Rows from block 3 of a small image classifier, named by matrix and row number. Rows with one number within an expert belong to one neuron, the router's apart. Each number is 500 + 40 x the weight over its row's rms, rounded and kept within 0 to 999. All counts start at 0. Numbers have three digits each.
Before each expert's rows are labels from the 100 images, of 14848, where the router gives the expert most weight on average: "patch colour" is the nearest of a few named colours to the mean colour under the peak. Only what is clearly more common there than usual is listed. The data: small renderings of single solids in any pose.
# router: router (model.blocks.3.mlp.router.weight, 32x256), inputs 86-171
# up: expert up (model.blocks.3.mlp.up, 32x64x256), inputs 86-171
# down: expert down (model.blocks.3.mlp.down, 32x256x64, transposed), outputs 86-171

# expert 18
patch colour: pink
router.18:525494563473472581433511513475468506549500572462469534469519462489503487492541549430539480459436460577555548470495453527515544460471474503462543461508534525530608581527522581593514540561506459499465616487553454575540484508534503558531516583479491469508523506
up.0:502522567521517497495543460527472547493445502484460477473481499494498521527541537537463522459497466564494610490480500544477433490584559504578564478527490428505541466506476553516553513542496504521534587513615506514598524513527519534473525469480509500614522557
down.0:477520493510508451523495478545546584506455443506498471404478499480505520536453487443499456539510497507433450466477438557436530490558489448491467525473472502542479464529480501470497520440457468470528508461562480440538529441520573504554538523489526436529519544
up.1:462590508481558459560524495522487485388488538454512449510542547442551525530491531489478495507472535473471479502506507431466507516505564566523476556464454476452533484478450536479514543575477514519497440546445503476452475521555418519480460478522454488469498440
down.1:517502493442492424527479551453517496433517503521557553535502530477510474548518473584408483594520536472490489487575389440595551609491513443566508507456411420520440484509527525495546486500475525505538430480418531477421460473472521438514516519541539447432526457
up.2:472547543470479532525452405512488539495530535453456460509574527454515553491467497470519553492427416503508575495555527472544581582483460472451504560537481573571568507474469537397542537559534564487435520537552508537511523542459433513530459504555500427557479472
down.2:572533495485523540514432522561482510449523482448532513553518600429482564518479519530519548548538435490473522459553519511480532545536510504578481540443462450441486475418583524436499479539522503521526463510528537533435528462530498476461534531520527438531548500
up.3:494501501443472512481483498513476490513615530467508462465562512485513536489438517481609535551433512491463541575494559456538579552530438473452505572542556530533544497432532539400507526538500571460467500484550541493559523578449489531532444554545508451538477443
down.3:587545514476525555490429536522477514487530459456485497530465589438483548518541492562502554523543438490455505414541519531528521544536485576524470484445528451464507447464521525493500442472493485443531506491508529539436541425520504473435534532487516447553541524
up.4:459521550508531460507507415516479516488456460489434510474569493507544549538562526509465559477483460559423602544447542489472480531585480497554558575533550432506519552468508538500516514559502525478486535550545514559538535574570526557446514503491484487579489549
down.4:495532471448460509508472485521521527477472495508515500542460524441484494525435542466452484472538506543511460473561467559544552569476536517564461531458428491541434470607472522543534507508460460504504499465578509523433516417523540490431519474419490473512537507
up.5:437521517496546530522431458521481573480553494459519475456555448469501450444510460452561508547457490533464513479454569427485514486430521494457515573538503527544537493478510484511480484536506552551468496428501508431522562498486511521538470499529558481502451396
down.5:538443488519481499508518559524467496480507510512479483495489533524473546544596489545525548580590483429473526493522514491522507527511544498587506554437527474410440472408535546499451503528501518508576481514559531553469527468396498425435542489504549516483518475
up.6:580481500604501542535525501490560576480509532536550489466465558479493510495433440489521490548468512566477511543467521475541529527435455534497467533513471542483494473451533529444511546502497513519474495463499525467539479513520498498592508464518470517482492496
down.6:560438518507460471456553538510450572499479510480537523493429542488425526508540487504453486589552472479517475480515448481545493508465462478519532579490510449366452460453489505565482437569495485526477486450563487580482476537483577492560514517481515489545510487
up.7:448505502490479543492471453527463494511558541498483514476544508490511503497481487483574539546443432502487527505511550457563554590471459452468490552507541559568544501451488523468494514566512551455440503517562535542529545553466463513541457538550535428557468484
down.7:524532512494540561493405519558490475422499439449511509529501565456487526520538509546482554530523422517462497426542567545505544547517506580564450526436496466503514494498531526459485447467536480493502491495507507543422557467541459458473539513509513474533519485
up.8:491510535460499478501498406503470497501530524488479489464532553448490548517455533515481538503475457564453565508507519498541560598518487431452503558515549527587552508499535503460506502586515549473454552542568504530529495570512428515542465539538473474565478512
down.8:525543502487560485490424538512520554470488464457494552552468565483510559518547509550489530549546473506482506442566468460528527575487499553519484502454495507513468480450536431514499532535439454493507484515536478571445523413501561435409511545536480464517595510
up.9:451482555477487507490546441496461473496556523498478508556548510454496457493472473495521488491418449505604522574557505447600540529459429524476524518538509585491591467477438498485494491571538507466424514518484520554504528550487526533521499492516525435583481479
down.9:511565514500531525483403464570538480435491485439532442487495544428466515503526492497509544527482441517447470440511593524489522518563526536532488551465503480529548500498539517431504453489554508527512493479529509476483591488538460487517537487487504471548466481
up.10:450521525458485508512508413513460502487552507492463517534552515454492482476488474465541497485435426520596518534539523476598526547437424528470529548525524577500565485501420483476491488580545516459416513510488499544491560546489507466562460520495511426568482433
down.10:503565507510541573466377492551520462423510477428566492495501546467486486517534503520508549541478452540460472426520588498492522522548511549520460521466485483546525484470560530426485481471552495526513461494505533511460584465518468488489548502516521465532486495
up.11:446493519463472515497510417510445494501555531485458513530553496454503472482479492472535505492426426520578511540529523466610524573445450522478528550521529576508570492479446501461498496581543512456433527511506507546507552561477512474540461524511516422567480437
down.11:495561509505541567473393479541513475421499484420553473490496548458481492526556502521491573538484435544453474427522582521502526533546506546526476546459502495531540487488571524424495474482571494530506459501508531515454568487527471477466543506519492471542479485
up.12:456499440537506452541565446544481505482507611508566497503518460515532510517515604457520471509452560448537437523447511474495529529533555498510483502480533562480518533488489545485486538552511503528519492523485510510498515514470567464496430483515490468470512372
down.12:446499476492452450499402453462552378491515533547536465538558525526518453493477569480486514508470528541490495523489510480540544516462560507516491453518436478564477524525480481513546454528527523576526412461429531483492504556500433527479507467472476493403477483
up.13:507517552525530517477534472524474565517441496487439452489459508492474513530549562504468521420506466563507591467483495555459423466560543528518528479523484403494528461531466530537532496538516500556530577482613496512584527484552525568457520469430508536581525555
down.13:504526513511483437500493476556545595498481448527505492430457497477489537511413455450507456562525495502471457469480430528432524487528473466510471505485461497535473464541485511470492502424438463456505487433531434438529521450543545506562530529473553440499578537
up.14:532511511477481517481539516496571478495475476528485488500410533506464497528479500518454464485489477450501527444561506545481500478493504481513480462519466493611537482527472430526599487478470492535537584444548498465610509444536414553549547537516494558423525523
down.14:513488498462476424509569491536523573509454494521466533552460478482515572459492488562540447581591483437501508538482487465443457478481492523525513460498505494440464432464521541506487447483455435470543499461456405445460422515524538470529515571521516494507585496
up.15:475556493470533530543522492507523468492550497490574448465580490468520476511483472502608498543462514503492504546557514425573540566526506509501505576465487572498539503513540512446528526540472557521509482481491546462494483596508487472563459493574493445523454468
down.15:601526505460480421510505563507500539494507490508522543516455585498464520555533505527492511571528464489497498489607480469556513550466447461550475515433431413491424474474519529495524508586449495487482443462461505522440454478435564476526536521481554510481588509
up.16:505523545503525510486516479542468581498435490483456447475455518491478531520551554496467504430502457568518583459486496559467421474557530545503519470532480388520515454536458543541528494556513504553530577463607491506563547496552535548473514468447506538582529534
down.16:500492497525478452483493494549555591495475456531501513449436517484492520522406452429536442556513506493479468471496438547438525473530453453493488467479476477525461471530471510492496524425436463455495488425516443450513518434526555498564532527469564444494564543
up.17:507485519493547512505504490533469553477460464476453518466510486488487508488536536496489486445505511535481564462437494522366451468575529543492452473531487345442488429566451531555489470510525500526539500449562502493514564512592548525426453513454501485589529460
down.17:474525464517428513432503461554512549497471479562529499487453501517506516508467505449509472488520474549484476492478475543412530457489534485467469473485462492498441492526448484466490556475411441473494479432474475494527503395539545567487551492428516462440598516

# expert 24
patch colour: black
router.24:455533588499498541456470502502489521482472522479515572440514451455516477467559483475504485504510451528582459498490425549537575469458486494502536449548510542553597536565554502565500506542505454528479543501479458567538491520572483552538517536517495428461544531
up.0:464546498470479442508399419552481519475540468522432439530536530487527447524498507515498492540506519449518532507534520473495486581560555529496597515450449508444509503504490526476545495531505523523506507498534503486446550518454547440426457444502543524545471484
down.0:478433535538505514514505541503432498453451409460529567510468504521508476523473527542481536439453495515477477453496440518462451523579419500465442417509549485487579539526491585493405429444555510444512546568509500571577553507481456412483496544530457509586457492
up.1:487520473484468532494489416520435512496503581475503511523484482511519527524496550509544510449526499462495512482461490483488479496559538499500499509511450491524517543485567480492435557532519518527497550526574478507494490445578498537420445455563451588398492555
down.1:528553544586535525451428503507498512602456454470446457469471560469443521539512445471449515508486507492522483453530550510527503460507459519503510490520534556527554528499485503460567532529537468521432503502437439493523519467514476551529537469497530437511489581
up.2:512560514506485483533530476530524449491516487488497436485527497523530560516537517595540525524533563469449551532451541533497480547568536539477546520545538536539470478491523444486454504511508506493571518529574515436501498474530425528527508487575506611535542504
down.2:506408508468432520496526494500533424467542541473511457431537485524505539457503497532589525462421472467448472503503515490515507517493513480458523507501561527525587554472571435529427451479521543492496516546535528548508528545428418482496434460519485522528394484
up.3:452485521591592506533555531493477494493489466493465521459505434473535503494548457478449546449499508523453481546432531478445495446446477558539479575527642541536508423503472458512442525501482511491496515570517532514558505514483457527534521552528523440536494528
down.3:510450451514479423508476512465441525536497533534490563608502492539491507525488534491552469490584491495526442537511472451517421523487553535507486447437450451442415494447491509535517517541421441505581450540488476507457495473460545443448470577458545529426547461
up.4:490500455498489426489430496496522481458512502554502549508501535481468539483494484496484450581492521433462464495544501472504574556500554495545464471356443569455465550469437500499551495531475501553495448495466486517460535506435521417492500504502508466495491422
down.4:462520469458569546568498480540548519459543489489522407411561453412588440450520526468500520450438539550512508529468473524498525523490500555457506568545554556548551498537480549445502512474555535505511536524504548447524516537525489433521472475539413455539451466
up.5:503572484478519508505558402527455523463438527455507468457481483499485530523542511508511504503556435488471532491446486484508461450507492517487522503549524448591499483530527459497475510520529498511499510473586481522521475469585509593494460470511471515451505542
down.5:563531500555564547533462488512450536611495474503435479462513534473443559540522506490413490502491534480575548443540530485470546523491468499505520539512513589518487467525513584481599541518558479501407530492518463434479428482548469511525504449535520488503530544
up.6:450562494511509455489552448576474588444441508497493499487451469534468553493524478523500490506572444469499496475463472451493478443545462476474585526488514474545516479535516500494498514510516509517489508524577477579513456510551554574452484476489530487456559570
down.6:531488478511583569552499485495488516523462487508450510495511473461459562542514545476462489515489488478554562479546514500473587491428454481537471560545499559545487462535553584468597478478572453561410521454550482456491460521573465526498515456549458469502491519
up.7:524512462500490538473394531466532469566543571508536508507522583503489480524454528468504457555425558488461505510527499505548537615524577508540487476447445573506492584458484490492551464524529504549503500509481492487495517503458502463542513495517475551475472443
down.7:446456498554425457508451513476539443463520526490531497459512483547559424462519483509517570451483578551437458497441520498558429500541491412484520467490522528540527610463580439468404517494539520467534491584480486525542561506412502469476498543471445548493408478
up.8:433487553530511494525539517531471489402486521501544468571502436472570510483494449515491504421483496558522501485506488439446510412548541559550564452478501507456529494512440504531461570534528534482475497561482521514523531446542570528371470387526485539432490501
down.8:481551508530551496415453532546461559506426480473451499526429503470473441554503490518482439529530487502498483481481549497568412490549505543545529463512489475485501530409448541480620498518511423537494514505448424529438547463540500500490578517447526483513494542
up.9:521533486470486475493404490454494459560509524557472529492522610469480466547490483450449456556501593485490505491546504526553538606504571520555522476429404547466449554467443491515541478556527490528488465495461493512436535528443505449531500487488471529508464442
down.9:435465506522428491505488530524543484451542503523585458454507460517534399443507439498560511440488567557485431508453482498581440486544502497478541485482544508495537568468540456447418543490492518482557469563453521493526589504386519429535511484470474513475450474
up.10:435518583556508513523508434499476469524462494464472457457532455474584438492516526497455567437502504452524485509372495481465471515519477454446500533647528462545549490531559504527428529467465518465485524548507497483499482509567416576482500484531471498548510583
down.10:545566447551496489519504500500489528551483481515500515557460516514426528539439510428516458519578524469572485514563506524529522466480469467491426503447475465480412451493411491491472570497423489536485453450530500474416491480477579519469521484470556471445601476
up.11:481535504493491510494557426540455537467441518467484494477476462485506550482545492532514511459553466479505516492434477483500464444531507492516547491530528481568537502520522452511446521526521502490504564532579463562516475450559538563450484476520474530439520596
down.11:540550518575609545532463488516478517572472474487438478476498528464451542556535520492432502514479495472546557467522544503455575510480463504525492548526524566532515466501496576462598526484568454510423537471516447448478452484570478545513523449538512456525522560
up.12:479501487534468572505514415533445510530482567495523499497490447503538500500507532508548519455547493485525489496414489498478490519521570469484499534537485499496510507497606478467379547534513509525515568539571482490509480458582496528431472465588465532414510585
down.12:539539529573536524446449494484478485595461502482445481525453575511419524543483452450481486499497517473538514471517562488483517450493470505483494438525534527512500528499471489481527537491518464500436481474449422470476502471497512577510539466477550461465525556
up.13:497522476516479552498511411515442515503473567476507495482481467505516501499529540513533524460544493484502509488435489510497463498543555499502494503544468474542500512489560471486422556538516502528507559517557477508496484438580489533440468462573451557413505576
down.13:549562559587560523491435507482481499606472467476455451493484559497445540559520450471452498496493517488534510450528568497504513462520462532488525479531544548496536512515469500482556539506545489490423524481451439460498505473530484555537524481504557450505504568
up.14:445520542563497489501498439482456438506507461481442469457479450461533412462514529502459570428497560493528450484390498546461462546540500481421483543605510478464567485519545468496471500494454509444495506567468499470479507513524436511516482509511477467573514520
down.14:506516455505475512504502516526507470490498476572537533575460489528481482495485490439546465472566521479539478528530490470526497428517497511485433460448486444489421486501396467460442518468427477506520425478494534493462542489481586497514527512470528475437590464
up.15:453563496513513478497519439557464572468456510474508487475471467547483501510505500507500501498561459456499506500463466446487489445531453485456557516534517451556499479551563517488491523484520522533489479503579487575487452530578521581436489479510511470460547557
down.15:543516463519579543563512465494473527546456511490444510515498493486437557563509537448445499496484507479566554494562508514513557485433449466538431574529485534551477468510516569475553516513523463575432493482549487456457450515539482525491496445532471493482531488
up.16:461526555548496510495503424496450474549441488438441472448498464478546435494531522513454562431523485473531481464392485484477463496543473451455520525621512438548544472540560499510443518476501494467491537525527482509493481491564440566468498505514473500542509591
down.16:558561462543505517532497485530468512546491455526469492559468510503428564541458492466510482527570509432567526499581496482535544454482452460507463516481499484468423438493446512484507539491457498535480469433531515480447508493497574500481533462503552452459611491
up.17:522525440518531449569557528553560524492530518583500477533505519525543549538517519553559525543549545526467500553562546477521516474485520569576522540472529513505429505452454496461511528529508520525582468542525562486493529506476554474526492489495598535494591439
down.17:522441544497391438509516507492511429516492551577518460468497503581471516501514452546543536461460502497468472523463478473497455488522504500457542470512501473523525526429554440489447514503444542462500500523463520571518529495442510491481455449508574482495499528

# expert 6
patch colour: pink
router.6:482568548466533547475502537467517526509487468450533558510551507473517492499553563461585489483444456517578510501542462476513528445468451543488438448530545537565558539563539544614528483520506465481471517458462500505505433524542528567512507579507484502488574467
up.0:533535536498515515470492561497534453465535435515548513434470478500483461490455399502509560441521516544482449499542571514572560476522482530506494555524456483501508469445470502489492466514497527560499494488437555473483548572485541470551546551447521458529526485
down.0:509551490519549477538525503504559501489516462468505527506532553510474544527533508463550514583489479452452545474544532548548563478505454485508434553477481492508441486507503455466486450479573551571494424462496549471461487480465475503551510493516510499484539490
up.1:480501482461542528478549538514496491455471512499540456449554511515584418513494531483502565482470493611464521553513518481448468495490542539472501513480575388513448469461439547510529488513508478533523476479429525453480521585507530415435480500525440425555530469
down.1:484525484559519448513514477490515504480510567460520535483546497492491459505545505506451446520505562529417449539506434491524545459497468466490439460454517482572525539527487450571419512487485539521493456561517476531422502537463488478494492512510490491520480460
up.2:473543541515489512477453564476468474465458535440512507510470494509532437558495437492424537521462517502445467493576486408492524559569551465517498444484437544564539488490532479465504600456476473476514541513476493464476470464473546581423559485577489452463486505
down.2:508466467465502504499551554500531462495513513508587533475476556546492484556516463534506451601528514481447493495511555403570467534504558529468452448443479504555439517481483482492404510481445454518513428474469473472450477490457562468487545547527536502421573472
up.3:524533579475517439502487550536518477442502447583554523447504453542461528454481421552448554459544534535493507481497521500540540417480452534527518513524509489539468492508452503534504458466507521518469459497405508498471527578511525455555544524441555480501549496
down.3:503569480503480478539537466548587493448564448506498502500513524532534524471553535513541518559499469430456547518479529547499530472486439505503491545517484483474463464473477491430496443465595570518500416487470566476526469531501483505581484510501449517500574467
up.4:516546484546515542471533519553500500518452458476534505403477468491550409473502486435582516495489526541451521506454560540507488524548496503485494559529504484521451472423488500488509475491504491582518494495476500459448517573525511443490514518508444438532580497
down.4:490553466517596528515461497497564528450535455450541519465551530475524516521550471462481520556420489519449476470548489508527551493535487470501437515468501506556505555516478466448442501460535508505499474475524528528474544537492473469520511507466454448494472439
up.5:487513486503513481505525500537589460487504475534523510477499532514521429487468383474511510526548524481435517498504583473533514477542501473537491547456471442463481451426475481490442499502496520575558467469528549450483574615433524515514496534469508482519552488
down.5:547489503539542520454490486462505470533480497433493497513496566461460565614510498524530518534506471468499475429546501558515516512511512518533450512442509576466525532536552516505509507454538470509473502520452474484450497457475501495490558507534533476465497547
up.6:473499556511418505519512513442563521478525549508493518598490570510455556482438488484438484486431482451494518493495482450474564459459456462503465457513502605473553555530539516508424578434494504456477515480475530529565480532508485582452521491492480428401475511
down.6:502482513444487507482529488552507550527463488511519475500449532456449560537414479495534437555462428461547494522560531478533486497467464564492489514561513539533460426487471575502580468525444491479458502429478508472470502520562567485533539451531555451498550501
up.7:520542515529542575487480537509493453526469497518498449467529508562519427502437501473499562459456486557463468484504594452555519473539480500460480520511478444535495449450472537494507500506513542558486467461454556460461533576518524507497547496532490437548509496
down.7:489562436543543468533511476490598491472490482456525530508522520509459522518524518408501492524479545479477498484553541546561598420497464493530416539456500546532435544561481482506485510463549525527458444480520496533464539519453484520575514468459467521457532446
up.8:541508495511607469527507513580534479481471414537517470459526450491587435464585445495578518488538559525468535545470612497523456518552528535508550525451537458526455440467438507477453518485490496569566476546437529456468509552410523417483505501559486463596606498
down.8:515489501596563478440466523536511540503474488456459495510489507482472524494574461504457462501500480463490491418497443509490539432544466460590504513491580581510562591587507487535551559447493478523495557518548450564479527453509468473456513507501474475456474512
up.9:508530514471508445512526520540532467446461413514533515413519418520503472486515403520481540427587545561481497464504563523531514441511456509552524540502482481487448460468479507541505463516504498564534488451437522444475531578486554453529546556438502499523512497
down.9:540546481523474510494514495543552479508535435479504522544525542491481574528552516499548499574509499452441492457537517560505536470485445503492456516445515556482459460501505493456477491446533532551513431473458534468467474477491534501549526510556522480477575477
up.10:507492484553528478583455556557558567436462488507553557475560488549500543499482464500621538569475513499456537467524545439486507483479495473556468533460462489482476520437575519459459521489502579584509477490517553511471510521485529513428464511518539502472516485
down.10:540441536530477501438455523461501446565498499466503538523499535487494577556465486519527462499499489459515491424508519507455521496573449569502511461481519567460524557526515515548495500397498442448478523482448438468504443461519498531470506515511536508414522578
up.11:543524468462530448480565520537592483449497452485569519403453445473462477417511417488578516473562555465448467493459523546477504439501443501494472580437504543474470453454461441527465469506489499586529457486468515436463516578444534419547455557475509526542578418
down.11:452549531524571459467475496492535495482572462460486515528532563468531571527531467504495521545462513497437506451511494558475577454555463492436518510498558556544583530554492444503454479428566532521489518538468491500498499499483417541517474531496442461473475510
up.12:499538498464514530482509518584544483442469476506511460446539432487471491508497501566496543434502525478503516480552577449494566476541510482530479569523470427470508446483478558510504463515521521550549500476519537469467582560468501445488517507471532499596475496
down.12:551510499526512480548518479523504506514506456421474453543542528478423524546516561529567497522505497437457525451557514569529552466492508483570441538451496479477455512549523531498527457489584535610491459478547539450469500496522460517508482510506520520475520492
up.13:571515506518572514531443560482560479422471499526548601509559439583487456451552438511558523517504493489509528507482521515507512451381493460555481461445505556514471459452554427525504473448467505526488453494528548497513475518428506520499473496534537548524494478
down.13:502470487482501464457495519471494463556513513490475513529477547457553567511488444565499472469484521454526502462472534472456456499590487580459526424493539577517548481518469514499479501456466444438519552512448424476496445461516558529511474557545483515451537535
up.14:561559529449533507559458525502515393462509466565524490547497501481540436570550470548566510553555490496504541515537539482502493482453615534516523510499522472495463561487511481504537483484475488517495487504427511456445518481509476502507512557554494498475588510
down.14:554493504495469563468506473492507485551549524499455456490473577434512566560502445530557491483485523426546550451511508501483475541500508565488495453493546586434524551477416518508478568511491532439460540479487523530496494456518512488510473472513488488491556552
up.15:512553505525527543477493490544543524460491467488530473455498510498452474513438456509536511479444538532482498484519588467542578494552495485482440550486447528488533461467519551457454463502511548588508476442533555472472537579476506487505546493496507445523529451
down.15:494510491516536488501484515461568473482524434435501513524524537465453532510482479433582526537437449465495509452564562567571580473489457507548438538485490500507447524568503499504540465450602523530455472452530518476509550499482438495565488471458515491466509509
up.16:481593482526477449558436500535568444455506491530512491576546511502601533509506414556523556551502530460482503573486520422465517543555466460468525543525485554517526510426512503415399576448470536486541466538442524458471515527512530523477477487579483469458537516
down.16:519508524538482504476482462535468527527479427421498443512467529439473543584499476551558448549505481472499523415504545487499463539534503563474527472485538554433514500512503544473458498480486518518528482503451535485510508486545594493508522520582526455458570514
up.17:471457546537487507562533527505549526419507510528509525556505481470517510528502535575469492449442460487519481479471493451487481518455518491532498483460540539453580492485550546478466554457456483425494531516472543501545489501558507506456503522544491446500498502
down.17:479446494437458467521497497462446466533483557502530437549500550504539519573484508510516483536523511511512511511482468444466410493563591519445524457480457507481493506462514551481467502510428462530554489529503505434516481495494594504451475541550516508449479538

# expert 14
patch colour: black
router.14:547517491471518499468443553506505518542512509486505477469513520486480494559585543525626453529480466544615524482580477515549528470411432550443535476543554496543558562560564508568517507478490461502511513481498457530472488547568475519547464593460521456463529539
up.0:529517534549497566520512482493557511490496517486510451485479561555483486521507531571537520519528557531470550521487575489454491533463531515469519505521507423496530490451520484431454508483503507551573481495535526455561531512454458465520529473594557508512514530
down.0:518532575410519532566466511455565460497440484473532457523475554444470481533581465500505474538419446494507505430530514472496540537534466539555471545547473477564555539467536461458477461442507481512467470496498501432504440407528468545480536478551488434485500560
up.1:497500534450496415480485584530467496476497459524504481533492500434471552471521464558518442536507442469541521504539496497533494455517401500542562520616527479523492521540478497570548492473499514459455446527465500503462490516537545561541459537463550511465494505
down.1:443568481528523451439470490537493547484515477552481554503504544579576491489515517474469550520560524562520472489482515528566487407467501514450507497461469450559444510568458494515514484578479499479523502470468486553478523547527532493495553516391430562534519440
up.2:578474503521484521505481460483479490503519574472555491547563453454527565529492591471525476555495493513503555565517564545438581520529565476490505524520503493424499481430522529507481515510490513481504495532582537427529517479484525480483482508571519503505479464
down.2:470512534523527536430467558509449544488462432466512545447413538468484479512582426487412489567473438517476520415469549501489508571594489541498493546475515538575543523526422519496404508463485451450443526488500485516503473458492548545499546519515485494490473515
up.3:554483446450507475427510527491477528521498513525532524488418487500433506470518515535566497497465430452529507538603487484536544458488437514544480532507510515522458493464491527571535486525501422499494505479456463559484413534543535548488477572436528513443545499
down.3:465512475549494459425483504543473494477582489600478559545548479581591516450471514495485546469562552498494460542452476541567468397473454494413532448480500476483469489512458446514505485505470523453542511524479497539531564562507511481536524509396480526503515468
up.4:451576503528513479482467510605492548443496435548476492565476531507504498539562481566525425533506473528570503459440508511538484521505455558482507518558517455495582551518501527523532466430503543498515530523485525563506583552558472516565513510444493495520519598
down.4:525564522565526458430449458487449511495511471472484551537489567574521489540509545479454565481519469539477452474470544547538508475488500473501488519456430428499487492523457490545419461553471492488473517514529502542549532481500466553481548508400443599549493528
up.5:577454496512478575541523551489509504575471537485481484504499619540459506630470567505475481514535514545492480541555544540454497524476561488485502495506496487399483463450556531421515540498459477578586536480540545446560517478514460531481525494548543505483495520
down.5:503508567508521492495501521536554491465450450439594460454463529428450521531561435568436492547431444486412483406523490492462519543567430446557464511511509481561582507467489528449501504416530526517471478466479512465515472443536540536524533479536511427481522546
up.6:622500449503475582532496538495524454578612518525489449470555549533497425530470487484528457455506607464530475443531543504537541519449519558472488484470528517441517533516546425471513508457462546545504459471494548405515498483450460481516480452480446466481496516
down.6:554516499552486538549429505422503426534536508439465524520586478506475486527409526455578582512443508465497461453511528570522536568509486411524456552484430484455499485491572507485518494471578532542481447447536541451494529473506461507475496476513553508486470486
up.7:510520485486483460505513539542508491529483467548563541508470525458509467486547426574536461519497546457569473470543542518531514461516448516564508529552475492508459516485406587555523479504498477499459444474424506501405509552558524533506506578477496515478583492
down.7:444534470530499443430512528512556538424502452503547523494481534546522513459516449464476518513546491530499383470516465525537503400460461507446471442439494436497475495547472489528520459520447481507550478506461454540511572539467509502558576497377468489491515438
up.8:555506532556464554538490530461559500507533480522472500540520600511471479528450496519478456460482581465518518478571541532496525525466533605502485439514510494447478584504463459513562529473482556515510464494513566469515555478529418492523524416541513527462531533
down.8:569541536474494551535489509450478470516471493488489498511567562481438533572476493482492543547404463483504494457539543486505562555504489446550413558448481479483493481473575526487479510525540497495459462400493527442440434464534475492469581472510507512466493475
up.9:547525502582491604551476518461531535521523489498515503503530571490495514521497480485532446464474577501552515491536509583529520510463535606521458474487511504482496569502517431483517524436498528534526462539513557475519539488495456460517535427545498471467490525
down.9:526562522521506543541435567429510457506459466475453499523553554487465509544465483434514535549425453488478509430536561503538558528535477473561443556464466455524517509475569486469462475482531490493499463438514508450487498443479426513467579503492504486493479488
up.10:508475500496441548528522495490542443542542494528513503443516512500475527545498508498528469493529610438561489525479513566478499518458544496470481570463521549432492468487555418479518505473504544576548485510550533418551525523483440484542508498564499494476510522
down.10:537516551527493509512465527498479497481427470437511471488457496510405466550539457473522474523461472487447500433501567473513506507582509483563478542509487493503539495461540522500494503468526491540485491428523481460521504413508461522439534478490549494478474535
up.11:499489480445479542446480502511462499527439519432440417444482504584469507578513559490505474517557480575494478471476485496481472526453490475379560483523568483497502472512594457504479476489485464547534534431593450516480464515502443510466528492477503489566419563
down.11:588484507477476516510529468422433535593523520509420476617468532503473521511485528499545510443524530462622537524539472548546501528428524548526543495515494482406460461508505468561514499566462473474424545488510482523523432417489494472468481449501496572490491534
up.12:525490512443464551543480491514501488485579518498553455499494522485484569486437552489498506571535483517475470510452497486496508607543568475444525500498535521436484473524548463369456506519527575430546488533585534415505560461502482467489473463533559483476463468
down.12:475492534491437528473536512466502501505402470470528446455443498448443414529505438479505409602489503482492501477473575530524464502536528561508485544518520489536503520537498501497484417509480443545500487472480474453423522481473530537503569515508551517503432520
up.13:535500492466505419467493564519453522476486479527505480496438515445445550490528494573536460519487412474542520505577482471538508449491408529513528543575539511535491509513493509557530499495496467452478480527445478528464458521542540550543465548444565479459501506
down.13:467538465533503468448488479524467508486552498556460549519547501583597479476486538474485561487563559532485482517449483548567472426469499492430520460466484461533450511551448470536509485551499513485537516490481512554508527558513513484513509516403436581531518455
up.14:518486513491515421485463571537466518486476450540495488506476491461455560489535464579525457529490425473537521493533492509523490457522388520513536535582527490527493534516494504556507492466497496460481470540448485523462491528568536548567482536457564486463509524
down.14:446543472530501438444480460539453543469524487552496533508523524583590462496501541486468523483577526566503470527461501539568464420454499500436501486471475428533450498558447488542497480564479522495519494479479500543523529556532507492517518525403447589528502451
up.15:583497461478526434492498543509487537510504459573527525498449516448461526477543480565552505508496432457555528492607524497534527442515425521555497567498516518542480476465477543545547493505491462465488493521423476516462461525532536526529459582464540466438562502
down.15:422512471562501429456538477545506515480539506568499547505568469592592468480487516485497516497549552524481443532430477546547478420458486476424516465467496470504466515548447489503505474532517543513543496497495525543547552595522494482550511480386461557528493447
up.16:521539528491548550519463448474522561495463464407484525462529590464542526499514548479567496483413444516470545490475493577533467508488514592490448504547491441513534537523517451502523524499509511504511516480463499484487528484541445528535497494514394509492482483
down.16:479536457455505489553520519468614425481484483531455483459511516513497449466503514435567466484482559475523510476468527502508502487491524502473523559504508514536504513573590387493510493535536476519504498518507488450479492444435418539415477523507458532517488513
up.17:538498442481511514405506492474461525539493540510527546461402478531406488495482518530556504488472425450511489509588501511506559497499477477537439551459483524513450479434502521571505478515501421502489497488479463545480428523557526565463515546448526510451564503
down.17:450486481579476443425501504548461504482571471576483570560542471590569496465480514517486518472556544497480464531442483546558451417473455486413548419500521455460473493504464460525500477496462534483547510529478487558560540563475500448533535498393498521510496471